{"n_mels": 40, "hop_length": 160, "activation": "swiglu", "mlp_ratio": 4, "layers": 8, "kernel_size": 15, "num_labels": 48, "init": "torch_default", "steps": 6500, "lr_schedule": "linear"}
Rows from block 5 of a small multi-label audio tagger, named by matrix and row number. Rows with one number belong to one neuron. Each number is 128 + 24 x the weight over its row's rms, rounded and kept within 0 to 255. All counts start at 0. Numbers have three digits each.
Before each neuron's rows are labels from the 100 clips, of 14976, where the neuron reaches its largest size: "strongest on" is what is common among them; "loudest" is the band of the loudest frequency at the time of the peak. Only what is clearly more common there than usual is listed. The data: chords played on synthesised instruments.
# gate: first MLP gate (model.blocks.5.ff1.gate.weight, 640x160), inputs 54-107
# fc1: first MLP up (model.blocks.5.ff1.fc1.weight, 640x160), inputs 54-107
# fc2: first MLP down (model.blocks.5.ff1.fc2.weight, 160x640, transposed), outputs 54-107

strongest on: electric piano-like
loudest: 250 to 500 Hz
gate.87:147129134143095138183068145127148131161119140119136123125108163138103118106089127129125096084130095133117116125160060112103126149102135152113116114126113161129113
fc1.87:138163104122135101083152106090116146135125117110156131146152165129136156160148157112127128125111157142128125093112149154124111081163101116138107140113106145154164
fc2.87:103121102133103159133140141123122138128121143104154110137145083085135168143125113154111167112099127153179189150103132154132128160152097141156104147161120135103136

strongest on: reverberation; text has "room"; text has "reverberant"; electric piano-like
loudest: 250 to 500 Hz
gate.630:114164120154143164142154140112115101137121108099135137100122131090092098131110154138153134143134157151096129119104106133106170087147131115108132140084162124102139
fc1.630:116100137062123051103108124165158149148116156108147109130165138164113121149112130078107115132109165102123113100130172134161107140142138131129109160150130113123133
fc2.630:129114139149123125137069133115110129091136144136121152151107133115121161152112110152125146156144157127121125163153134129116150185144136115107136089099166105130132

strongest on: horn-like
loudest: 250 to 500 Hz
gate.445:151133111111151132119156139131123118134117126115128139161137134101135114100138135152098109141111106125136144093105136143102115098147117154092121095134147085145086
fc1.445:128134167135112145156145102109118164119083131106150089092129145131140168118157137101141182094132160147128092156147138135155161122143110107131134153139156114134139
fc2.445:116126144108169144145120127115160148119103113132169176100111161101167116145161148117124157087133146118140098076162125180143153137100100119154141110146119125108181

strongest on: horn-like; saw pad
loudest: 250 to 500 Hz
gate.488:147106114141068128171111137105128157096150127145112136125148121174147143108086133118130146133158055109137148104117093139156081129126144154119157148124138119155118
fc1.488:149091092149144144132129140159118142136070136119148129080096117126177125135093143162080141114116105118117138151122082113146106112122137130158168088108137134113133
fc2.488:113125158152135104125147133149114120150156101127183123148103143142119094087154135095136155162149099098124134124086125133125110090143149129134132087112088161126153

strongest on: strummed; saw pad
loudest: 4000 to 8000 Hz
gate.474:110131138154112120105117122140123095143084209096133182121115124106114127104100133115188130126133107133132156150117109106128075087127124083107124137134163146184134
fc1.474:077134186143132097136114112132142124171131128085114156124106121113135132091159118132180142118135115149100121165110102084155087106114114136088070078136142095188136
fc2.474:149129108093092116167132142126158106129127144085112130099110124121100120128184086141120133157106117138155110176143150134134123129133146125105103121072082157131130

strongest on: electric piano-like
loudest: 250 to 500 Hz
gate.300:108145147107103119116143144143119152096111149128150096174117149157144105102126142086114153146116108133137137117150119143102083146101142094135168128138109095087163
fc1.300:154173100140162116111162112126139096140157131124110139082129114106080154131134134145116101112129138104131113137093146123157152082183096111110103157123149183137111
fc2.300:139123150177138133107100127119145155112093158192129104095125119127133143170152074149118164118115145124150133143097166137125132129147090155136167171111121173132152

strongest on: harpsichord-like
loudest: 2000 to 4000 Hz
gate.262:141135168112078132134138142110136144105126150161124136141148148109129096107108121134143081139165148100191141118129143159131123113129186179094129117141108175121166
fc1.262:114145137123090134139113158099122144129166153149112126114153129135157111102132137157109104129163141095134136104130165138107093121126195144095128122126123163133144
fc2.262:141149157157077163105103137139068141144112137118131127092134151122108128131160115102146070143147075110137146149149163170082153114151104117094117103135154146150093

strongest on: white noise
loudest: 4000 to 8000 Hz
gate.44:110119103116176160145085095104136137126162090098123133132154138069150135112122143097169134142154105089141124121156154107137089118117126126131141137120142095126079
fc1.44:092114102167127183140116101133108161110080143118147149128103104103159148130153125092148115087157137096149124127179114153113086128135080111117124144143127098158096
fc2.44:102089102127148153114086179168129102092104146169093115137127159109128156115127111133160096152112140141128138119143110130106101166176121100098120141126133101137141

strongest on: electric piano-like
loudest: 250 to 500 Hz
gate.204:133150111100181151143086127070135151127133123132130082123113155117113122104112087167098113115139090147141126163163116078133105172143133110173139138145119128121114
fc1.204:135145151151118136145138130169120141110107081133148145127153124150111132153118136124122164157083136147141138126121129147135188113158104142129140127140128162128155
fc2.204:110133137147113099097130092149156095140073141155144149116134134158113141116127124122111156094095130113135164152128090144143158119142121121130092113156124142156163

strongest on: the note D#; root: D#; marimba-like; instrument: clarinet-like
loudest: 250 to 500 Hz
gate.378:093092136083127147105178109167148138154121109138118113100118191144180173188123095148152152123125125137113155096130138136155127096140096100168121126111097166147100
fc1.378:097152169127110185118156135096136175147128120115112142150104118141129089144103134134107118109102129131144110101169123209143084109106112102125120096132105146162135
fc2.378:132101114147174114119092126111119116123139143147124154146141112108087109146110142080097128081134151150160117108169160088133101120145131077143112140127134119144144

strongest on: reverberation; text has "room"; text has "reverberant"; electric piano-like
loudest: 250 to 500 Hz
gate.393:109142144103124130165190099116144113122115144100140122144166121168124109109101104114110155106119152134147102121138139129133128141110136150142117136106157128111153
fc1.393:152119175134124109122117131109118137115095144127149131136094118100084137158099147133135113147127108128144133129148139097155140100123131106133143071138111099166134
fc2.393:103127158116156143102130136120122118144115158128110161039123104121137126099098174075180125081120144116137122143100134140125108109094114108104131154125154129136126

strongest on: the note B; root: B; root: E
loudest: 250 to 500 Hz
gate.105:084170091126117134181119109113120098135131149163155158147121120074123118182112151133133073113131090144066126149110133132139103157127147147117187120161129095120115
fc1.105:137113179162121074133127159159131131113088119117081108107143139164137116137119081121122161145161138158141111115119115153125145095149137075125091144112116139119127
fc2.105:169136094122134135154071119098109149178104107139085116127151115079153133079101127129109134129153112140063185123139143140136111114119118094131097143147120134153128

strongest on: the note A#; clarinet-like
loudest: 250 to 500 Hz
gate.81:124136148128111095123132128160126148120119149127156113113131126118141141148170155155105112125061138134078137112096182164119118123117116100144126135115113128101140
fc1.81:104113117144136168149105093101121099152106124138091152142114141144116136093106117125162143136160121125184119133139078129138159144192132153121145103167142136138140
fc2.81:163111112133093116110109100099164135160144161141126074132109122120082125143075128155133135125113131133154117114126126144108097179086168130131152131138109142084146

strongest on: the note C; square lead; root: C
loudest: 500 to 1000 Hz
gate.569:135161138189096144113122085126136153108140149121128114116097139133124111112133097159163152098124133120115137140160147138157118127102089127125114112129134134091157
fc1.569:118124127150065174138134126135125144145143132108117124126108100122140161145158133109135133114119148137106124138151141187156120106094098108116156126108130136088105
fc2.569:128138116142166105072113124089141053107166135112126145130107168116116150103125105132171105142087080166056079146164126121110087150134147158114129117142141156122132

strongest on: white noise; muffled (low-pass); pink noise
loudest: 4000 to 8000 Hz
gate.571:163146146087139153145135076106119129151153157085130099095116113149152157140119112116112098088101108173141092096139122124118157122121109142166085140117151126139149
fc1.571:106146142158120110146164095112101120103155128168123124096113105213119161141118139105136111095177136120098072118142134136167134107093130123140122129154126136179136
fc2.571:123123118126117134147136079077106125086168126124128136128095130144134138112162128140142146112121184088161134138120103131129154132109142109141127163110140169092148

strongest on: harpsichord-like; reverberation; text has "reverberant"; text has "room"
loudest: 1000 to 2000 Hz
gate.492:107133145111142125108094137134092163103131129145119126136127131166117115125130155170167120111132147113192103133176083113114077100162166098085141108128105150137142
fc1.492:142158105157110119139133108130152082184115105095098127121165112095118163147135150123136120164079109140074175108150169142116123146122085120152096145143150123086162
fc2.492:090122133138157109161070158103126107095099098138120162157115145119175140094158130133165134135141152162087126133125136112121092145140114121149104155129104113139109

strongest on: white noise
loudest: 4000 to 8000 Hz
gate.620:093103137138131107127115125149168150101157125156154121128120125169130159116113143155113095116125137131161127132114113124152158122109127077116146145125156081146132
fc1.620:097165145137113135153132120146118111142061094082141107114123134115152095137104079135160149112149138131089121163107161156116110119146138185138123095162137172151135
fc2.620:097139174128135098151153129100139092132112075116132150122139162114116111150108115108122142116188156186142123122118150106129107100140112161114083147146124199123168

strongest on: piano-like; horn-like
loudest: 250 to 500 Hz
gate.550:061154129110125119102148124141163143153101138130161173118173144119124115126140137142108128138142169095143111125086129128139138099114120139149126123138113071148127
fc1.550:177123117130121135127119123145121129105132111109136115134101128135120082103063116124141132098109163119137126166128105151154126177151146140142143139124127124116116
fc2.550:179096132156110117128105102102145185098117149138132117117094117112153088136151168147163098065114147100132156154115116145110131132112090125134132129147127152139121

strongest on: harpsichord-like; block
loudest: 2000 to 4000 Hz
gate.427:161141156134127156170132136120115125151140105113114145137150084141135120113130094150100086129175152143123147154091122130147143153115162140103139098131104152144152
fc1.427:156105189163138152123132119133089093133142123121091152132138097117139134108153057118146148118148125129118149154082118119158144142115138138078176109139095174160118
fc2.427:155172110135117163090118116144028174104127130092128118124137155112075129096187122105166102120122084122146158139150100136134144095124126141104131099141146171161140

strongest on: the note C; root: F
loudest: 500 to 1000 Hz
gate.177:157130162138128127158145086128101165098113084159150142128153098107112136159139139138158103158141112172126104119156107104122107108125116125139157131106153093115136
fc1.177:142146150143132144128168116138098130094136117109132163100148147079118133149151124137141151158122163154129108124122110098134121179086118135169134132137111068120165
fc2.177:179126125147106120076122074141155124129095141143098113095167135171119150120135121144140107122103121096118158126116131135125110148143103128156152119114109122125153

strongest on: muffled (low-pass); white noise; pink noise
loudest: 500 to 1000 Hz
gate.444:138111202155139125126142123118148135160127109151132129161137119152130135146145144167094114129159056110093137157100127124165138136100129149116112129102149110112134
fc1.444:131115167113134144137141125134162088144134125115147147130119121157151159150125133135139140122185107126158115151085097130142131113176141154099187127098135143122148
fc2.444:157115149095116137134151167131116104176123139126184132120099150118118116126129095139115088139127122137118135085100093168146156149115147125156091123092122127128159

strongest on: horn-like; block
loudest: 4000 to 8000 Hz
gate.458:155094154091110076106105091113118118125147142115142150116121107165130150171164085117139161135095136139115148067129128133079115139140119140146120136104170124101139
fc1.458:150149111147162184172147165156132098145117111146116092102140156122154142104158176095098133099170141115104122155115131135178144138122127125102144102148095122148129
fc2.458:123148115098108136138125121158150175119091083093124113140144129099115123143116105127141180132111141090140129131166121142122162131184143106168131122145105140105087

strongest on: reverberation; text has "reverberant"; electric piano-like
loudest: 250 to 500 Hz
gate.453:174172136181082145160139122117169141106116107099116137123079128175112089144118122118157151136123132120177109144110112122120095114110109129103130110165079089119121
fc1.453:110096150156145143138094111139127110108131155139098156156109144131146117081137088163104161156178103125179130099122137114135144107137118152092136128110130122164109
fc2.453:112096117120118143116115117145127103164170140106111117167173167177144089099119103104127110108121090145145107131107129166091138146131073154129146161090082106120137

strongest on: thin (high-pass); pink noise
loudest: 1000 to 2000 Hz
gate.203:112132102112137165124091118123146101153098124152172149131204137089132126090131142148140125112128177125138134143158121133141116115157112178130140074160139164088133
fc1.203:131137128101158120155074132133146103142099124138120116089127143117159174124111109127127104112129174131148108148164127125144107136145127146116130085168156166090112
fc2.203:115139165134133151156150148159136137183118121081097102145148109137143148130120129125140115118130122127159145127129136132142138132155141103138119125140165169170139

strongest on: block; plucked string-like; instrument: clarinet-like
loudest: 250 to 500 Hz
gate.111:156144134129130118151148133103122122156113126072145078131163148104153131166127065128169118165102105121189127151086097125149144117152141099134170133141114157143143
fc1.111:132085134129142136126137133129113138098127118119124179140107106130100122103144153115106158110135180123096125079118136158088113145119122168127083121143143133113104
fc2.111:108111097085142116095188124121152136122154075140116134137106120112092137102104102107088135104087146103132136117139130105126122152127107151167152091143145134132143

strongest on: electric piano-like
loudest: 250 to 500 Hz
gate.526:125072146118119147146120146143117147116160161143125088167122150135123119102109106152105122120156141169116168156148113138100057139092147147121103128136127116118147
fc1.526:116130101088159121109100120121101140137149116125124108155125144118062165134099068143104142151155159145095129142109109152138104128124149119097141154152148154117149
fc2.526:163102063150129121145095132166091150172164129149146142133141148145130124136104110142138155132128121120136114100122149178156106144135159100101082101153169112109120

strongest on: saw pad; power chord
loudest: 1000 to 2000 Hz
gate.639:111203127127133085092126096157129117161138112136092151094108135111109085171145116145154099131164145140115140104127166111118134129145103104123124169141139111132110
fc1.639:113108127168142155178131129125108153119123146124148111170136119134091155053135107109115128137103146117165121163122072146157112166118118183133098109141093118140109
fc2.639:125157151140116139148149153148113127129121134140132112145129099098089075095118089133132156158120098126133083117122119124136142118113128116099135087136164164109107

strongest on: white noise
loudest: 4000 to 8000 Hz
gate.20:147169152103133163153121121148166149100139130123130137158128148096122165093156146139126139118123180116106128117119109078121140128101157118149106132156142095118136
fc1.20:123155132114126135124131139141118114105137174142115101117182148112141107110119174123135121137163147151120131079106084141093151129134154151122130126143180110116146
fc2.20:108178117096121145113129116149153158141093153107156163129152123191115156109109113127144112117095151092131118107116182141113134156118137120131114118168099124149092

strongest on: white noise
loudest: 4000 to 8000 Hz
gate.281:136155167139107165135128107097161081178071130104177118150125148165128126109150123118151101093099145127124120127116125125107163149125148122116150096147153119150108
fc1.281:176094099121142131137102144148141168120082120114101077120148120156144170094141135143124133139109168125136112109106123110096131121114157109097106123155148107148109
fc2.281:145137128131169121146120112124161123152110123136112119111144174125078145079105112173137149115115153114155106133144148135093142122077149121110113155141130138150134

strongest on: horn-like
loudest: 250 to 500 Hz
gate.107:161181137154146148111110113113165085112154148156109153130135149153123108139139132121129131116154174117093130121107121139076139116113134099118098148160104147163103
fc1.107:128138134086123098116129112143131176145103103126150100123131109146139119130115171143121121134124129134132117107153157158149089184122149102122156132124093075117169
fc2.107:105122174093146138140131122120132127111079154118099145097121156114118096144118113146178115147105134179131083116143109086133108120117119085130129131130124152150150

strongest on: white noise
loudest: 4000 to 8000 Hz
gate.381:125142109109149132158139126148119149144112141121129103143140152135119140135130162142126134111106148133133159115120123110111153133089169118150106119130137117146128
fc1.381:150128167111104124091154116151146116131098120173128115137173139148133133104144109131099107117119125119116136134162137133107081142109118118132151139174126082128122
fc2.381:177132166156133124143128081129117118127144135149134143113157135139155111115151147138144068158135137102136114118139100098105142205115159181136086151121098130152101

strongest on: strummed; horn-like
loudest: 250 to 500 Hz
gate.446:119147129095104137131134102132106129109137117150119120157115081135112091109117115135124110114112167151103109144161098129147105122155133174144112135149148127156125
fc1.446:161115143102121142122141124143161139135097142126140142159188148143117153142135186119111132145175111088150136135113145151145118087094105105130126119118152132116104
fc2.446:119119143125110111131107143103125105068094141141159093127125165140153165151091142110112105117104151133123132097081126135156142112136156101179110106125122127145116

strongest on: horn-like
loudest: 4000 to 8000 Hz
gate.247:112142126164114161140124140161134161116170137123132120148148129156095104127116146096145096125114178103113146102123114154130118155117117098125153154123135108115155
fc1.247:127114110162124090107074094129132132148119155137153165142114146106128165172132168135163131093103160116129099143105119116144113113130099139115134076099132121090125
fc2.247:129136128080107106105114114111089117095113134143182150156107131139134147134116141115098157119139129141164140106109125123127147167088111154129097117082168098130090

strongest on: thin (high-pass)
loudest: 4000 to 8000 Hz
gate.196:110150109160175156113128133146144122125130153106146101116155110121078152091076126115115149150102135113137135095151125138119154093136147091150109115106122102102123
fc1.196:149124126110141109099122149146144131113137143094159116120184159101112132129146111139130129141106134141140182120186123143137185098158119079138115132164164107119114
fc2.196:118146093141125130131101117101076126107121122181133111106148124119132162113125094106129168134121111163144129111209107114113151169131099142136155130170129095149087

strongest on: the note C; arpeggio; playing: arpeggio up; root: C
loudest: 250 to 500 Hz
gate.79:121110170138130122131146077134102116133139129097134098168086137118156125150163126141068114161141121144147076124130140099125144115112140100102131112089124118116130
fc1.79:122082111114138139161104160125162119136159178156128094111159176154104113108092140130150100115160068138145131105135120150144102119133147125111095151117090120122135
fc2.79:128136123147125122155164153128135132085163090157134092146113147112122108126108114097121151143136159098158092098142145115107153103147166130064084114121104101129132

strongest on: the note G; the note D; root: G
loudest: 250 to 500 Hz
gate.157:138117089145153124067107115128104116082120143165124120153146155110126137136122124127128120161090109091153126168126120142145095110130098126119105122167149131137160
fc1.157:090150164106127094145098115128141171136118091122130114101108123146144110110126138165112181081148132118119130094148110102135118131097145111102100101090119145114128
fc2.157:148107137077117141125140139129121143112168101106147132076151104084124123136152106122162112127108123142139139152118127106089130104154106078122162172061101051093147

strongest on: saw pad
loudest: 500 to 1000 Hz
gate.283:109107066127135146092133161124157113181152112133150127089142152129140088103140114125093163139138141141154148159068083166132111133114110141142151139124111163144149
fc1.283:134117174135167118134145098104091166133067142097138150108127134141119118102129154112143123130137099102116123068137155145131185135131094172115107096110143165147138
fc2.283:137091113153127143128126084125121089093123106121130098142166100116114155136121127159153134162153063136125126104157116099113141119131153157127120099115125136093157

strongest on: clipping; text has "clipped"; harpsichord-like
loudest: 2000 to 4000 Hz
gate.75:116102145161107124111130133130153126128127099176126133116100152123097158094150124163127107117135111096134123126136145158140145173097127101157118118148085111148142
fc1.75:127111138178112092086125133146134107132135116185086115115156126109098184122126121127083141113147118112131158095143121132148141166123136153150152128091101133078135
fc2.75:136116169139117094119161136144120139124116101167123120091119113106166115147152117133128129150107120094103142134143155127140136107113058182161101135109079147102089

strongest on: the note B; string section-like; root: E
loudest: 500 to 1000 Hz
gate.181:096105140134168157149119147121153156139134168171111116157115148129109174113119098109158096135118104118175130141137137127084142127146116150105156103081094142103152
fc1.181:125111149126117147169145119104154157103110134118163124116123114141102147151116169111158090121137118124104114162172121151102190181155146174139182111132123094118146
fc2.181:067131122137131166159159145153119145127109145087144135150093125162115150160162100149140131133141123129117087121126125138074087113107142130118134129117160140143154

strongest on: the note C; strummed; root: C; instrument: plucked string-like
loudest: 500 to 1000 Hz
gate.210:117125168127165096151120140151117100161144121116094155136117108140129094139066131114116156101135091092113113146154129126102151096177136140135126127162153104105142
fc1.210:143119134159096133096132110127151178114139075114121145161130127088122135135125138108119128144086143123127129093106145099136121148177119091123141160119147118079126
fc2.210:118128139109157153089127147171132173131108150107160122116113144157109147097128143153128110118119099145144142100155089165168130111141094109180151111102107083117140

strongest on: saw pad; plucked string-like
loudest: 250 to 500 Hz
gate.471:126121104107143116141088150097135118088092134136132099080141161146136137095129122125114111136140100146131145122128105115138128144098115125119151169168169114112129
fc1.471:157095160153130123146157094154137159144136139136124159108176095125145107155120121159103112108100160102121122151084134136093126125155157136162067084104144128147124
fc2.471:120136118168143102091099151139122155140095133132104147125160109104087141131106113164137130084125123102130115111122134118107142114173133095152108106107166150153102

strongest on: electric piano-like; saw pad
loudest: 250 to 500 Hz
gate.625:110141111158085155110067144098117139142143138111140129164103116156084120130109130105105139186142149165106105140135124116083115140132135130118110120162139140135124
fc1.625:145138123153116118146094148090102143148138111113125120131099172101101136132088115172129128151145145095114080120088108151155124119143150126125124110139158153135102
fc2.625:154117145145134099119105138133096124137150134132152123115131110132075120126069161146132126131177141121114136106126111129129145127100124095120153130124148158131109

strongest on: thin (high-pass); rumble; horn-like
loudest: 500 to 1000 Hz
gate.517:096169129172180084104145167110131123169132116130137125115128098170156141128151127150120136104165151134132126133172143087156106131121139135124127122191131102115102
fc1.517:138114141143098143130160083109118130129086134139138146124139110164102117141135152114133115118170129138138165088131119173108127104110101115120080106138134130121139
fc2.517:128077104139105114145094125140125103123135114159095124119137098104135126151112164126102107103118100101092181075101111110146128115155107132155124136163120122106149

strongest on: the note C; arpeggio; playing: arpeggio down; root: F
loudest: 500 to 1000 Hz
gate.392:160138124145178119108136133121135122141136091155094126134095100120140136127134133109080149147108143145155147146133188144095128110135146105140147153119112124115093
fc1.392:129143121110107140135143149144147134085114131140144114115168137121113098108142145196164104130173130159147166118135125127141144117098148123151119037185118086134126
fc2.392:092128107159147072156135122109098106109103124153116111112132131138162132100159160108135129132146135129103154103131130168159154147099137161114094119103137119160104

strongest on: the note D#; root: C
loudest: 500 to 1000 Hz
gate.525:102119116100096148131134114180115110090157153126085101132125157138133115131148081127119120134158106123113127101144165067166091125113200124176147093143129122118149
fc1.525:137146120154144090118147140138116139127103181146082126129124094152126104101087136092103120113156168119133156167159144171098120158092132097126192103078120162110119
fc2.525:141136147096154142153121121135161118114115124178076132125136127114162137119164097144109114122174130141111133180108116187156152093116132140115142115132122138117165

strongest on: piano-like; plucked string-like
loudest: 500 to 1000 Hz
gate.391:092120139058138172108154119114114135077114186136114119143082153119114101113124085110150099138141158103132161129128133118169131126144164086110148101137124163122177
fc1.391:169149118155086133120099133097127100168127144132131127119163092144132094135124174168119138134132131117097131097163142133108138134091103159126078110133089119144166
fc2.391:153135101140111100098176132134116108092123094111100118126158091120138144125098142139100134126167154171088134124143137127157118111140124153138075089123102166146145

strongest on: the note G; square lead; instrument: horn-like
loudest: 250 to 500 Hz
gate.217:133106143155098122182109123141100102064111125149114121127108159115129154085123130138165100136164105125125115135079131134157158122121126172173118196095125121154144
fc1.217:109093120119101131142100148139127139179115160126089165152124135166113106144145165129138132134126170142132121123159089082089105152097116115135107095119127109109141
fc2.217:140090088146104118144165123069144094158141146101093130165151106111158121114159082150119118126112156141112146112105116127128157114094118101108113171161074149136164

strongest on: electric piano-like; harpsichord-like
loudest: 2000 to 4000 Hz
gate.555:163135138114120123106160145139160135154161091108106150112096127164083126106111133125132122137085142141092164126130090110153109129103145163108122144134098095113119
fc1.555:109118141134125133169122128112124138084131173109122125096164125140168123141119115152105177088112160126153103177151172127101123124141134077144162093112128136121162
fc2.555:117137130123126137116101135113105085139126156119102145130140092130110135138110133120084149105114076165155074144145138131102149096131156160157166072085134137149142

strongest on: horn-like; vibraphone-like
loudest: 500 to 1000 Hz
gate.340:082157124158124135117152136127117107118150142099173157125156139127120130112127131176074112142132092124121165090131110093116146134106137107151113115137110143119127
fc1.340:150079101120136099139111097130125110118141145116153134170131102164140119106062119148127088149092105137155134119144104130136108143185131139124117151154125110110156
fc2.340:154116116147082134126142146118141115134155086122109139141093192144118159117138113150128130116121138128093090175132137129120139077138157131091090107140140137145125

strongest on: saw pad
loudest: 250 to 500 Hz
gate.294:139132131107112122116128100096167136130118180103106105081117106153117120116163168121136108161131163143126143164137115121138138130111139169117132124164147153125139
fc1.294:115131117178132150113078117075129170126094143128113104114124095112118120115123123097144161147116086135143144131144075112141138175155120152140135149101141143142102
fc2.294:103135158176153124136114055129129125104168129129145098126133124151126175115108139112165116147094133164108125095147118132128136125112108114121113133117134100097160

strongest on: the note C; arpeggio; root: C; marimba-like
loudest: 500 to 1000 Hz
gate.483:121123142166140140148165145112126169152166104103121100139107116135196127092132118139161131151109168097130091155140160109104106122145099135087125151132115086079107
fc1.483:115145118111138149130142135143108125094106127094127126151134142095100127132165108103140146147169132161129130133108122127149095110106147138150101144139135153144142
fc2.483:100175082135121105146168131127089115122125159143106115105123105131146134168124109144156137107185131185125180123129104136153122135117112130114089083142145133159143

strongest on: white noise; thin (high-pass)
loudest: 4000 to 8000 Hz
gate.395:105173142127133113131126059136147134110106141118123140114130120111097101114127134114112160138103125136129104129144139168121134186160128113111118099171143155157115
fc1.395:105116155099131143131149090152079123100152091150131135123111109117095122149155148126050168129126104165145142114115120142140116165168115134143126107147134167117107
fc2.395:124137170136128168157150141133124061158099139141133151128131090156105102147157148104139094076161075123123121140131140125153096120147139122126140102128137123141079

strongest on: block; plucked string-like
loudest: 250 to 500 Hz
gate.413:077110117118128104143118093148142116155140123139163114150133091103176122147112109126110124165107168115142101123106155144167132131110139127097102091105107111126128
fc1.413:109142111133134173132070133147194122157122111084145107139138132143122124157160109145101142152130127149112150118136101113131134100147103151119076133107161102127111
fc2.413:122095176139122147121135099112129179117135139129170087137146125144116123141098070156144121162137102127107153184073114131114132098097159143078107145094168095163141